python train.py --model="spectrogram enhancement model" --gain_aug_db=6 --loss="l1" --arch="unet" --norm="layernorm" --activation="relu" --pixel_unshuffle=2 --blocks_per_level=3 --residual_init="none" --optimizer="adamw" --beta1=0.9 --batch_size=128 --epochs=59.0 --warmup_steps=600
Rows from block 9 of a small spectrogram enhancement model, named by matrix and row number. Each number is 128 + 32 x the weight over its row's rms, rounded and kept within 0 to 255. All counts start at 0. Numbers have three digits each. After the name is the row's rms in percent of the matrix's.
After each channel's rows are labels from the 100 clips, of 14976, where the channel reaches its highest value: "responds to" is what is common among them. Only what is clearly more common there than usual is listed. The data: drum patterns on synthesised drum kits.
# conv: 3x3 conv (model.mid.2.conv.weight, 128x128x3x3, each kernel summed), inputs 64-127

conv.93 087:158178153132151114149156173161132150150164148155129154179135145157127102122128153190136133129129141167142162159171109186178191151173124132136156104163188154095143154152165126079134151168103125
responds to: pink noise

conv.100 100:178167157133066142152093145176126051132137168173084183168164151174188116144113225150126146142149136112173110141138113130177147130165159165140101148128142153062168154113187073109141093085178149
responds to: muffled (low-pass); four on the floor

conv.46 100:101177148134165116167121104147147188169128123142151165173091119113147133169149136164112132165144134106166129119129153106137140149094187164227117131124134171055143201030159108128140135093193142
responds to: pink noise

conv.94 091:131140166138097146196102137168143116148143143154167107133144163179144137161115171156095142140158127184148153101122099151185067124130127149128139167164142136048157115145110136122157147110133107
responds to: thin (high-pass); white noise

conv.5 075:057153147113090205128117175118158140180157098140115164084153137121137156138165151136101155154107106094160181130118130145122157118147194137151145166196124146177164141185101188144145139148141132
responds to: thin (high-pass); pink noise

conv.17 083:176118143116108141178150145139111134144169171152107179187163157182136129159131183199122192129149143134138164158182118144177219163154213191156121153148159157124149132134147090089161130138116128
responds to: pink noise; march

conv.22 084:169123140100112124145145168072109140146163146104093174159186132146155148152184103126166159108085133074172140205171087132147178169143114128043132102097152156169171142146184151151135153158194161
responds to: muffled (low-pass); clap; pink noise

conv.104 082:135128167144150171201119112179156146138145132117131101092133185148171116151166154121130157178115106191161121190128165170151137168131136149108152140160165172153141101133190099114129175108125156
responds to: thin (high-pass); pink noise

conv.117 095:170144156115142142129165130165101140115146151162097161169134133063059131114089133156151159123129169096119134127167105173167161151136179159128105127153123161089158175200117139097113145131091122
responds to: pink noise

conv.113 103:115128120151112153115163156094138092158150092159106159149160120179193095140145154125179150175152094123202177149154116104166169149162134153110161167068118132112159147115150126113122069104142194
responds to: muffled (low-pass); text has "noise"

conv.30 074:181139146090139161145129086152113165140155196166125126145112150174141160168119117138121177138130155173123133188145135141130147118156178157131122148138171201116137154170169132200133138168138160
responds to: thin (high-pass)

conv.53 098:143152169154142123164139130155143154109161161090151110143111158147116170111185165128160151182161159197134171171142119153143160166133113142115154154170141131147142093126180129157087198128121113
responds to: thin (high-pass); pink noise

conv.88 107:165138137151179132166139168112069172168174162108128187135126120137122150130161155152125176133148129112138129166164158161167188126156167133124146185164159196077131114132183130142143155156184167
responds to: pink noise; ride cymbal

conv.18 091:115171170134132156088113158146115145156130103148123121149129111167159000148137125168089116096145135130090162105121106121144175086147148110154133143093107131136152148082106162072110115081101109
responds to: thin (high-pass); pink noise; rumble

conv.110 103:160160152155155104145155122156141162125160137128168134183126140145121175127157106122185147158138127167172148190175131136143195161117129155112130120107131165158144143155189120156094186134154163
responds to: thin (high-pass); text has "noise"; cowbell

conv.45 098:158107150116087142116165192165109094170145156124047173141190151128155168119123192114176142176144177081160116142154147120161132144181171134149123181147095148115151197189118073136138128185120139
responds to: pink noise

conv.118 091:099176193172178141160101138169215082139116117140217082117114100147169189143185135118139104158170112154147124128096202165116125139121076098073195171125155149168154087120163178110144178120099142
responds to: thin (high-pass); reverberation; text has "room"; text has "reverberant"

conv.86 080:146186159169172145106084197197143155189129124134099138133183121165197144124129156146119110120123106078148144120132144164182134125134149099183151120137174152087159200089169077133103158163180147
responds to: pink noise; rumble

conv.92 091:163172163140164129186091094194177126145132158116158140127141149159175188109168148149133141128172139172148078167135170081120127147128131153130140102119144148079159121119163126163156131104182159
responds to: muffled (low-pass); ride cymbal

conv.83 095:100085084102152124188083189155147115130102160045142163132164169162173160088151138098128131114141157075132165163119159094123147140149116161142140136162131125141089094115141128170211102171096097
responds to: thin (high-pass); pink noise

conv.21 097:141157165125124147142174148153155133176160138107141136157155123174137147137167168142176178211138128151212183169160140128175161173167155161120134135111142141117159142152172112141111144153137171
responds to: pink noise; thin (high-pass)

conv.91 084:119117125146135144114140152138125099162160130098123166098146100160161113147114171164155175209138104155199179158159136149196172152187128177084161170112177131094151123133126108110120132145054174
responds to: pink noise

conv.111 068:129161161124075150153166181154114124156158125146127166101125157144166088156075156167180151180135126138191149110172148083164157150126150135179098167186150123088174160104166091087129140127155165
responds to: pink noise

conv.75 111:125157194145099185092136142118151146141145083151175129142170172150150128179171158151137113155139060176154165150132158130167132116148154131107168176139136082192185149134124159161173130127150146
responds to: pink noise; muffled (low-pass); white noise